Weights of a small image captioner: decoder activation gelu, 145000 training examples.
Rows from block 5 of the image encoder of a small image captioner, named by matrix and row number. Rows with one number belong to one channel. Each number is 500 + 25 x the weight over its row's rms, rounded and kept within 0 to 999. All counts start at 0. Numbers have three digits each.
After each channel's rows are labels from the 100 images, of 14976, where the channel reaches its highest value: "strongest on" is what is common among them; "peak on" is the class under the peak. Only what is clearly more common there than usual is listed. The data: drawn branching plants.
# convs0: first 3x3 conv (encoder.blocks.5.convs.0.weight, 112x112x3x3, standardized in use, each kernel summed), inputs 0-111
# convs1: second 3x3 conv (encoder.blocks.5.convs.1.weight, 112x112x3x3, standardized in use, transposed, each kernel summed), outputs 0-111

convs0.71:491483536508481547508503482488492508521541511467473517485509481496543485494519447501546538506512511529492546520505493494510513518521532524519498512487526532526518528512515479468465459458455507470510500471513483519502526534471459445553498516494511532516502503502481484503469488512460455464477504505482490473512473466527508544445492507468
convs1.71:471510528475474529473478501489486500485506478505510513475430460561472523533472448517487498522546513534497540466483513516535559477476503494560524504491493462507513487470503500545492518491489474485502522477485471525476532476531502508470489488515502508527503499494500489465485501506494496479506528467455466498515530500531558492503495511460
strongest on: wide; three-way forks; white flowers
peak on: wood

convs0.91:522464513500500503479515468496520456520500526483514466499505510501506478425512511469549534496493546500467495560524504469526488506480506523496502471459516501529538529483489441481467519509489525469470486507515549459505497510482456497507498467540531515503515472556488504531511492524494453521518498495484496527485458532505521471515486492509
convs1.91:480520536490508531476513506500496481487510506533515490517521512510450490488457448505482476533498536505549468515466510437505481508568494509489494477499469536505545518485528521525486527510451513516509549476494528524479536458479528495484502503559517473495518479495455482504507544511503468534548484491482521488507481489501505492524497469511
strongest on: white flowers; bare; leaning right
peak on: wood

convs0.97:485476524465495523475481512481485509458540506503495491515545490490477496510534492487489525507503540493510520533480477485510464522466488514529533478473510473470505533479482515487566518512468444522481465466501551465545498525494480494498512514509502511494525498501502531511490596492497452498508480470511507471459533522506504460501524483507
convs1.97:498484472525467478457487483540530478475474475493526536545531432509524511528491478495505487494493515456506512456482485506565508499519482474467505453546531532452508546539485489508512536518466508491483522499502485503514542517505512504489531501487522508569496519467497504511531507504507519507523518531491503504514504494532501445519490507498
strongest on: green leaves; narrow
peak on: foliage

convs0.29:482495471524485544511505495495510552501512505472553508480499505496529555490519523506426532507486497479481479530492510500509507531529440473474517524501513494543475491518491498468517464513485501515499510480530466502513488456459491496486475497469483485477508505513515527480513533465501478527467500527468498564521555495508528501486507439475
convs1.29:517558477510515475519516520507512502493484441468528517488481537481447518519530487498480546494497446506513502511490495493469487549532516461510515466496525498466490524505458517489544492515527467476528546470476522524532513511476542551501483487490505488503453547490488485535472494501472494519477515516542493509498506490474506547499500479472
strongest on: bare; narrow
peak on: wood

convs0.39:463507492558497514502523502497515511484504510468520495479503520482509564486504548505468520487532520488491482519463479515487501512504506504525498498519512507533516493494496485543488489539504516491574467502492504496505515492540493500510473459524508531467481476485513493419500479446513434531476501491506493501556493473514479500509485429495
convs1.39:478495484516492470549475481537521498501484468492447484489476510490498566475512492502534500505532492480493502460458497487464514502521489484488521516502474500495498524489461488528510456513527500461540480478477540478502481498506543534509500471481528506483477456519539499502476487446493451513467447523512478532529463502520479516541495458506
strongest on: white flowers; three-way forks; narrow
peak on: foliage

convs0.86:459514488526506474522549480534499521473480494493553494462510523527499498549502493503546499483473508520499508483517475529501505488501522537480536532476515469542487505523500459501511513500447520494506517505485485545474502469509490504479441518504447435460476486473511534487533504488533496483512523487489503525538540457473473487486514517482
convs1.86:485537480486486551512501524517482529548485513489441495529510511509520496525473487534519508508511491541464542487522496485469455526518530470508471551473494502498505508533457479520498491488579486539478560485532483519501551504515494515560511525506508476486521482480508534512519494495472483502461467500507496483492504486529488491496491514530
strongest on: leaning right; two-way forks; bare
peak on: wood

convs0.24:527515509519487496513521508494478493525498498507493472482531515491463448503504519516508541493500519478503445537482438473495441473522527510514505499476482534479494468499493502525476525520501501495470486482491485479557495492516507508475495496510517526534487471508479525531518521573479502518510514491490446477439514520516526488488518573458
convs1.24:520481519533529491497483530501491472493495495463491455473533503499449434496436495516495465477498514486510467502496511527481499463486469512487507473506517524503512516494499548486524507494509562518436505515479528479496504474474453494481515536473507485510497450467467502507498531466506518513533485485507475471437505476511483498487455530489
strongest on: green leaves; leaning right
peak on: foliage

convs0.42:476481470527524486503512475517490529538517503425511543481561493525497477501494540499460508526520485485492529511543527491495488469460477458486523466504456521429470495448508501507533492521484460474521518520493483522476487501488523507484511502466509526494514497508507525525487536500464531489516473513512490502507496571508504532495493476496
convs1.42:537529491503506513536482488482534523475503498517511501516480464481502566515504521438479516544466469497522492492571482477479479475495505489498495510477492514465481502506460528502482495512506486532480516553483494502472503476510538451476519549550557532521533507513499497538515519475523535498515488485512470509505495462501531477505496460488
strongest on: narrow
peak on: foliage

convs0.18:512525513464471509480490505502490486499502533530491534462494498483527522523474477516560459498526560501487485455519520539486502508504537509515510472443475456491526504471523468512519518484493424508532540518497541456495539500507474508502470479494473499505475499483526537455489498471494527481529499537521513491486489507506496514497470476541
convs1.18:486466547493467483457496537512554508527518517523469513521481497519481505489509474548486518458517567482483491506478495503502568487483502509473482474529496473505485486543535479543512526503514513529509506452550494487483527498520511504524520469493512488491525506504465516484531496547512470516469520526527538511478534514499467496477529510539
strongest on: bare; leaning left
peak on: wood

convs0.21:513502486523493559519533491478496479547494519486539494502526490478494510467521522492494557483482504501501494536507421506506496485486535507498518481470497488532478484484499555519491516482482527475464489508504506499575498476443475539503478493472511510525496513515479491496489510509484427514485526496515511518451496490524483482455506552493
convs1.21:507462514530540447532527484457511484488514472445547497481517541514518467489525535471485511492499471506510516503498483494489499493487511498493496517495529495497513564489512505487517497491543537472500448486516567476522460509504494441502491510502476496519534550519522473528510497532500523500515513511482547513482507508495477536511537546466
strongest on: autumn leaves; narrow
peak on: foliage

convs0.7:496502442522512494470494486528494477540495474459503521411539503506520516557508530516485520519486472495485504525523508465489470450501497496485507534516510528474480524492509479500506518549497451502505518510496494524496473481512485490498540536498530544488451482495500523485481543519468504489515486480504489506461480503499574525500488485468
convs1.7:516468482532505479509516502470494513500517504480497500461557496497502487560538485469452554510506471501495481551520473450470487547497482523466486483481503529472471524462456509491482515453531492522511481520490501542514482495526487502485482499464499549478506510522499477563498494507491519469495501476485507501526542463522529520461493502498
strongest on: narrow; two-way forks; bare
peak on: wood

convs0.45:478488501529475531512475503504500496532510541464471557456528521526520538579526530516433527503497489515511530503469507525476464490492461497504537471513505520487465512504495473504521508509524508485504520524488517535483487500477488470516477523510478533467485466498480514518453508501483528500503510500483481459502508520529475469486504464433
convs1.45:515499504461501492499454510513507492501501481477525505494509484486539530471488480433499519528460508475482490480543536503467529480508478514501518501557531541485497478488461499503494489487513496473464525504501479512483511443488511513445546524494521568511477481474461493504494496507518548465501500512490492539548541492530542502483473481483
strongest on: narrow; two-way forks; bare
peak on: wood

convs0.83:459455509510506528493522485493511441470467527455520509475513484527506522469511521488501504496532489491515493525469505490534449446515536491515487516547495475511473493481508510527453468536519517470502504500506485458452474498493512524511522512518524483502527491534492532512484516521463465442554491496478515529523500544513525495529529485473
convs1.83:506515471491485523510502477468456477477483524516486487501504503495524499495445527478521471547551496503517538482531523494506455491517492500529518542465494529502527533506475438495495549528448522507516536529489487492535497520514483522517479450503497449534538508516471519503519517468514532523477495487500488471492504513515489526538459454505
strongest on: narrow; bare
peak on: wood

convs0.106:514526559507491520498483474487499489461525513504510528475546537488516512466506514492528489476491531504491495456495411477494496492482518502516485522489502534504503484480495512502534499476541540522511500497510488464532483492501484526527452474484534439476531520491496514452498471507474495516504523490518494529510521533517443508508520510427
convs1.106:492486547501474558506509482519523497488522528517553492489479517476470464468491492508476473460536521484499529444498483482485471475499509496507482480533507517498486482468515525518535496512520501518515529522506483476494490490451466528514514486462532468456537514522488506438495448545506449490493509525495528494489506527454499498468535530508
strongest on: three-way forks; wide
peak on: wood

convs0.1:534478536499491476509476470450502510457518499520438518454526488482473466476520516511462524469482511511507506511481457534531496527496514483530503502503571519476510486515503471505497464526479521516505523495521539485525524522502486441535485533481506511495554522482496510491508502511483480480537494497489504479468473526535474542441508508494
convs1.1:498501530515486544482485450462482497518503509495530475474472469515477447512483498511496440522526541506502508444509490472492483500502514491542523501497460528500465521508508492527476486448506537512514489494515493491472484481504480455495494434473540464506504480510501490486508477477495458530518468503465476455490489507475497498489502580512
strongest on: wide; three-way forks; white flowers
peak on: wood

convs0.94:515466531486543530487494483520497462475492511477452517503558493466497559492537518483481518493475516494508477473485454520494473513492479515499515498472475511502461490523517520498535509537508488533511468523510504538549487519491509487524486479521496499458543497545475544427526514502480466512509500487479486498471460518555475489480510516500
convs1.94:504476519523492493525489476527481512497508469491536504533555490526481527554527500491496506500530465504527473498516543499546466491506531489495493519479494520489434478493523534508479538484471505543523512544505489509509512513533534449554481496479506534524540484508501496528538525499491467537507539517535476502478453507487503507488511514550
strongest on: two-way forks; spreading
peak on: wood

convs0.82:492467550485491578512534460450506492510484512505527523490502517531526487514483505496556484492491479489499515507517512496499411479482528500527509536477498506476522485495492423503515507515466451503505513503538486507462492498480475493520473480492486539506504525544472509532491494516504463496529502497504482525453534501475511525510481517504
convs1.82:504544487481479540526510513472466523481537512552513487560475487515506458503472439516538507497508500486525490478501517524469519520459496521497486502473459520565486522510515474508493489493510493499516513489491464476502523519508483517531514498474517446444504533506508535507460467512507466485470488489508531474508539480486485520540474498545
strongest on: wide; white flowers
peak on: wood

convs0.38:506488465513497481497531494469490475476479477497484490509517486445494519508511539479523496530498466476553486458513529478524446476536493498464475526534500515496473498480513468519475533508554527524469486516480462513515445507499529521487508528532502535494520528503512477462483527506483536481504491484499521478481451527475508492532542558523
convs1.38:519510449483506493490473516474459513467440478500527494500506494460545479494486570525512486509487485469462486507523514512485490458474486543455448482522484512482517480515524484437506484536497490479521472559449516481519493468546491503486487510497493488481483515479490502510505515487512532464496486492496501441533472496481516523480510491488
strongest on: autumn leaves; three-way forks; narrow
peak on: foliage

convs0.110:492541514518485503486534485480473473518485523504523475506444497488487502495501444527509503496507504539505491531467557527529505523519504490506501516514514494488513468513499423514488536483457510524487517490516543497511484509484440517518487480511521468479495495548499498510478455523478406489529510491505507521507479530516489482490549513473
convs1.110:503484520431467512455478518463466503473462502519475494490463499477496470487516460531518488491484512504455441499526478517489547445504479514500515512510474490483541507524511463485472490476461466500527497482498490506505523494523452510508453463482506488437491497487484488512499466541519492519484488489480488527509521484505484463509464453510
strongest on: two-way forks; wide; white flowers
peak on: wood

convs0.0:487517552453496477510459468485511466563492502461479520513456505512454504540487460545498466520502544507499546529445449501535540486470527490518519484512482489472519498475535473513504483499521539514480506507510480491522491503526501472513515500507469492551470493522539494494520523498472476525523503521519482523508474505472519480484505471483
convs1.0:486530547484516471465469456506519513519533518531488545476468527507494515492525489481497459473506510494494505528499543458485533496492490523503500513513498482494514498551480550500516511466521485513462524499540489490513519502477542464517507517540565523483503496504559516517507542499508535526512464488498485478438507515498546469485487532517
strongest on: spreading; bare
peak on: wood

convs0.26:500500533483477515489499487518505496564510513503510560449458484475491525535505566486463506481501561487503480483466481503504526497505476522523488535511529474512490506486536468475511542469479466492506496464496501491483554481491494514468437503511458494497497502537498545479460532502477511514523472522502499486479517510495534490514524519461
convs1.26:532488535488476488478452518530496529509515552570502510515476464512459493524475498500513506484469521483498495455483565493480553493493453492503494495507470483503516504511487467470555498501494470490498468497526487493469499495517492546530494496485528490462520495496492542498536497518540457507473499493515520480501562481491482461491520461499
strongest on: drooping; bare
peak on: wood

convs0.15:497497521523487559496511519519474501569508490473491493477503487483509484529484535510474543449474510492534512528504433512462516507497517508502512449541504496545449518492517537525481463500498543463528523475496510513500506510483498515475524501478466479502451466454461500491504529490471507487540486521519529501501496489501463507475523528487
convs1.15:537549513495547505562526500504507492560447504482494498492484513490503535442506499489542529487484470492513516501496480504503512488460502508514499502494523501510524547461516537537511510502569517471481506540480517459507474513501473471452489502491470535497441502471496499518467479495535475504495510524471470535485489520513511484470523509504
strongest on: leaning left
peak on: wood

convs0.28:548479501508484506536484473477480507506492506483509512495539491530477507454546550510491483491525515456507526506480499503486488505507501471515511503495532521432494497506509452456510545531577508521458526495469488464508471477527525482474491545490480496504510544465508495466512550493494502511521481511469554493480477507482484465485521511496
convs1.28:550511471503499453484484522475502510459505469500552489516495468468511438499539508508500484501498439470503489467516470484492479468531493492468479468497498486453495476497516509474503481475499477503516423471499500542490508483476507484510546520472527505504513528472488474517520505485506507480479508488495575479481457464499506492526513475468
strongest on: narrow; green leaves; pink blossoms
peak on: foliage

convs0.8:520490558525458512507498493491485511532506515482481516492471518509487524537504497477518487474473514554535522516467493541502466479503492550497499526516484473526507510476537499537470477467517491519485493479484483501538495496511478480545472465523493493533496476566492484466489491517507511510496486499474487514483447468538527480480550491422
convs1.8:503529495463487493494517479511507521534542512528525520535535502491519529550534503480518482531511540505478558513503543448473539534475509528511465497468448506534496469499473548507494498479505500518496526506521474518510531476480542480496540484524488552498505535481495492504502529499522522553485459501520476464503524483477506496475474527503
strongest on: wide; bare
peak on: wood

convs0.90:464552530511470533449518464521500479546484463500498482477521524478477504542473497538470473510514452541525497471508469475514484478513501526518513520506513484517503459462503484524526525481524537482506516487484515507531456531516515534490456518465454523497525520522495503470466480519515495528493499523483511481508537479458504529490491509448
convs1.90:534465518488499518524500450457455466545527527546472475485499532453511459520558511537511516505532516490492532482518518474478527503507498515523486497525507514504505549459510514480488496487543531497473522499499499490456502479493469504515515456529515476466498564521506462528469466521476506472495486476509451481514476485500497499494510504509
strongest on: spreading; white flowers
peak on: wood

convs0.48:503488516538524504509536472519547492511484534523501508542523474450510479490496506537490507470480510501482490491463451491500502505541508533515497514489477507535495487458502530494497486523432521501483507515504498443488502518510516481498535515483511455488495500451505507506515486502524421494561518536500512465492524544504463522450480498504
convs1.48:505493517492494518466516481477477475493524522538465501491468489496518494510498513499526448502548584526524452497516446544520474510488507548552497481494478491495478523481480489497505520496469538508520486529499485475504498521495486481508500498520517491523522466511521513505510463492428505461534528513488516440510487521508470491527471534520
strongest on: spreading; green leaves
peak on: foliage

convs0.37:451486527498480494503476506580514524508521495473465493500483488492519493482468457509546480523499506556514501487476474502534520506471504512495500490471455505503496497507507588515498500503457508480517513477496515496501478492503550485505474433505483507498501489555536496544503488476495560492508497515516486492527497489499496528502467441500
convs1.37:441479502438467511492472507511526496497506507517498491526494514516509521473494488522453500490452493517472524499511529489493541516487489499494474483519481451519542528486461525493480492473502489511517490481533487475475512520472555519516489496479492496470512466542482487502502489431473519468483491530511475542459519556491498539517466447486
strongest on: red berries; three-way forks; narrow
peak on: foliage

convs0.99:473474529512516496459547518536494503514524490472475503504477470496532470462545512490464454485494522493478487474517479507511509507454560523494435524432469497528501537558540487484521473470480467535511487511530511473496512521488520489475488490494473505544484527508517515505503509495496482492468510523545528514486506517489493540488481500514
convs1.99:481504528502498487483467509470554522540564455489543520531474468529508510468508510521526493502504489529517501548500480485507526489519524491489465498486478514499548485482520472491449484466445492510493508493512512485478486481499525459518453529532484510475551495530473457502494507467475466513508516466465523454494491489470486519486508528520
strongest on: wide; three-way forks; white flowers
peak on: wood

convs0.12:495473518505523540511524480466511462482498498445472510440576505488493518480545502504488533493510502506506502536500452443525488463500508469502494521504503484512479492466520484508527498531518484513498522508514521498482466487472471531482528486529462538504453481521506495495549546514458494459547506478488480493524533510495519501528502519472
convs1.12:477505478569503474473519500514532506485496515462472502482498530470510488466482491490517456500528463464519516480536435480553487489511509508503488511517501485489489487499519515514509525476473491497472462453511436493508500495515489527441483509503509485545485449480506500484449522510446514493508481528492500467457497516452532498486498514486
strongest on: three-way forks; narrow
peak on: foliage

convs0.63:520508495477496525504511490490541523538542499491521506490532511470455512464511521518492464496521521455508515524485480480470515481496498456484502478492535522466529481463505564512511529505529541498487561449490525445488467492454468483480498488502501489504479519526516502524537524515464472516495551499476517512530505494512501435493493490484
convs1.63:505526509527507477486462472516482478503516453484489449519469500452521476508514490486531503498451454497489501506499455468467519475486485484467488478472456471484503473493534470485534525510551508486495460540511506486502484467476538491478500468485476489512520523469526464492514525510497530472475478457479462481466495472486479557486505515463
strongest on: narrow; bare
peak on: ground; wood

convs0.68:507542487551515518482518495499474495488523499489509463501453513491488482458537500506507525491485485491471489483511504483515460507519531559461461525484507524542512479509477534481497511525509521532496506505494507500563535479458469514487490472515496470462551469450483526486526475529512491531436518503515459538494521471533501523503480495480
convs1.68:503486511522504468485511510510438519494518459531489501487512471446509467568572480548495542498504506548438518527507503489493544486518511484493480499462482490523485493501526507515499509480501513542493527505518507522545472477532472522521502546505495469469499537479492497476518505484506508497480494444484528497500480493533476499482530495471
strongest on: autumn leaves; wide; spreading
peak on: wood

convs0.19:518531486483496498498519557508503508511480524523486510498469476522508483502494487537489484511460559509487493493505509510488521521517464515488528518505509440533519500511519403499498527475488442491537483499504541506455500539472449498474520484491504489514452468493503503484490509503523455479536514519498500503464482520525484486543499509549
convs1.19:497455529490473484493502521517526489500519513511487537505480502468483497487526453513508524447493530472481470490484514489489526469480501511470509491512547496508507461522478467505504505486483443520448470467531478486449529495496475487536519489517489482463482467459470519496489504506539451503472491472521541572502519485529489476504520460521
strongest on: bare; leaning left
peak on: wood

convs0.64:503501486487488554468512494476498507518523499505519540516506546517518463482481494518506506518504497465481526490487481518484512523457496517512493519529568502502507525464514475467504543498503470531465515495496568505554518491460533490498452443492497494531463500464488489478461506508475500480481469509515527473486522480544483478510472549464
convs1.64:477534495477492513486501448511473495472498518541551495515505478482511481525572477512473511510487511509474478531494475503457526507497525559456499488511484519486516486526518478518515509476495518495466504504519497504458504488509445526461527496472526508514504521485487487506479505546498581465465525521486519530487524494510497504547545509462
strongest on: narrow; autumn leaves
peak on: foliage

convs0.49:505472445533455482509518490482503517481481500465516506538514524527510474524521479509493522498507492529492546546516477512513484482510515522495499531489520499532449541535503475470485484512450473510469458496463468485484535521530521492501538564509501469520518490495471503504534520464489455471495486508472466506508520530462485542470477512533
convs1.49:490501469527513513531490539466539479478518501517521509495518472530496543531528490496529492502490486544511510542474430488492507552504558455495512489462501501490512519511507484520490496480462449508493567463454472489501473535523490488513481515514482519515481457509525484495472555485532493500494499534478493480549513485519491493494481519491
strongest on: three-way forks; bare; leaning right
peak on: wood

convs0.30:551511517474515527484460542491441482469539504484485504496526522485513483532545502485501530486501520500471516491484508504452490520527471466464515477545492497517505504459498464490478471479578469506499511511492518501519527513486508524496514512497512485515511521440482514508492492489500520467502504500464473535451509480554471535529502545474
convs1.30:529488468491474478509503487505486494534515508490552525456512515491508486488516526514485534460454529516438469549519520456483526524463486552476460479521519498487545518529545523517522520513524475519521547487516496534497513523492491488487486480492459512478481541518486496499501500559510527533480491507520500495494473494486519480444526492492
strongest on: autumn leaves; narrow
peak on: wood; foliage

convs0.47:486523498511557495451511504478470456538535494496455460483507492514515508549496492500506478500531524503472494499541443509508514537506506528550509528506516497502496509495502467517461499481452493470516490493508522526499481528510465467518493492486477521493536489517480500491521443507441531483538514519476513499455505472534484559481506526473
convs1.47:518511533481485494518488477521509528542545501497472543481519532511496524520484490509513530496513525554485532505493573506536546513516506521530511469534513511504521505493495537502511490465526533490502524495535504527522556506522523476525498523523523542551474488532493464523489507508501456504508549499453477458534504507515521480464485506501
strongest on: spreading
peak on: wood

convs0.100:471471543540509479521493471515492476501534496503404494506543494453509489518483542502493523528476475500464484485468490501518492504504533522543490508494496519536513502492510520487462464490502536480488482474549519500489505537526516509510513524499512543506495486535488492491466501494500501472501512540477518430478471526509508528475441524491
convs1.100:536488544477469476461487511476543505494539528531492489495508507477492506530508518545496463503508550489503520503510507534492524532486499562487505478508452517501525493486506481487494495449482537497485497502511498496503517517528513429537484492525483554481523458553503440525494494484458513511524520479448472503508515498492515477483472520500
strongest on: spreading
peak on: wood

convs0.105:541502537498487502530467467456507481495506497507475496476497498502528511521476508536521492495510498490491512480491478502500521540480496495529521497492462485497520551502519512503426464513480486498497474538514554540480543463511459490522490503528508580523502497546509479504441496498466465526513494511473496503462468472528519506487486529463
convs1.105:512489515489512520442484517496524535498537548514509526494509491521475488488535507443519488519561533494462539518488475543498526514472490531558484515460495497511517501500534456525504479505478481486484542463519463545497483485526518531475463473513487479534491528551465503505504506490549480457474525493489496494519513520480507496503486501506
strongest on: wide; three-way forks; bare
peak on: wood

convs0.17:521462516488470507464539493461479487461500500520507468495538499482519507478518494543538525504466549563546510507512490507526489503460523502495458528553528488505517496504509474477487515481457467511494471522488508456543492525500480510538460507477487498523497496520467488484478479530526469462518530475495495503480467499534492478519554525483
convs1.17:469482472455467478488474514474468506460527441478506514514492453524511510546492499520513499527463493503472489524492492516461502512471507507502468546450489483508498477503473452458443523514454496520541483495467499515527484499523520450546501508519489523479483492475510493516525516533527515514453519496486523506546486480511463500512520520491
strongest on: leaning right
peak on: wood

convs0.41:571484509447481477484491461461510473477512514535514520507505468507489473469498505483484509530540506457496487493461490513486463509502521507477519480488552493463529484534524437485517522510545484539477495499500545501495502499527543503500485521481548503508483535496474515461504504486509545504522512501500545480441484516516479492522520467496
convs1.41:532469501503472458487474484494462504485502503481524476497479483468515452470551539551499492443484515443502485480511498512507487501547475487486492488528549473496509507478532475471477517503535481493445467481515499504465524476515485488509523508467552538484514512483478489486502494551492499450503486523500561493492475482497480496519537490497
strongest on: pink blossoms; three-way forks; narrow
peak on: foliage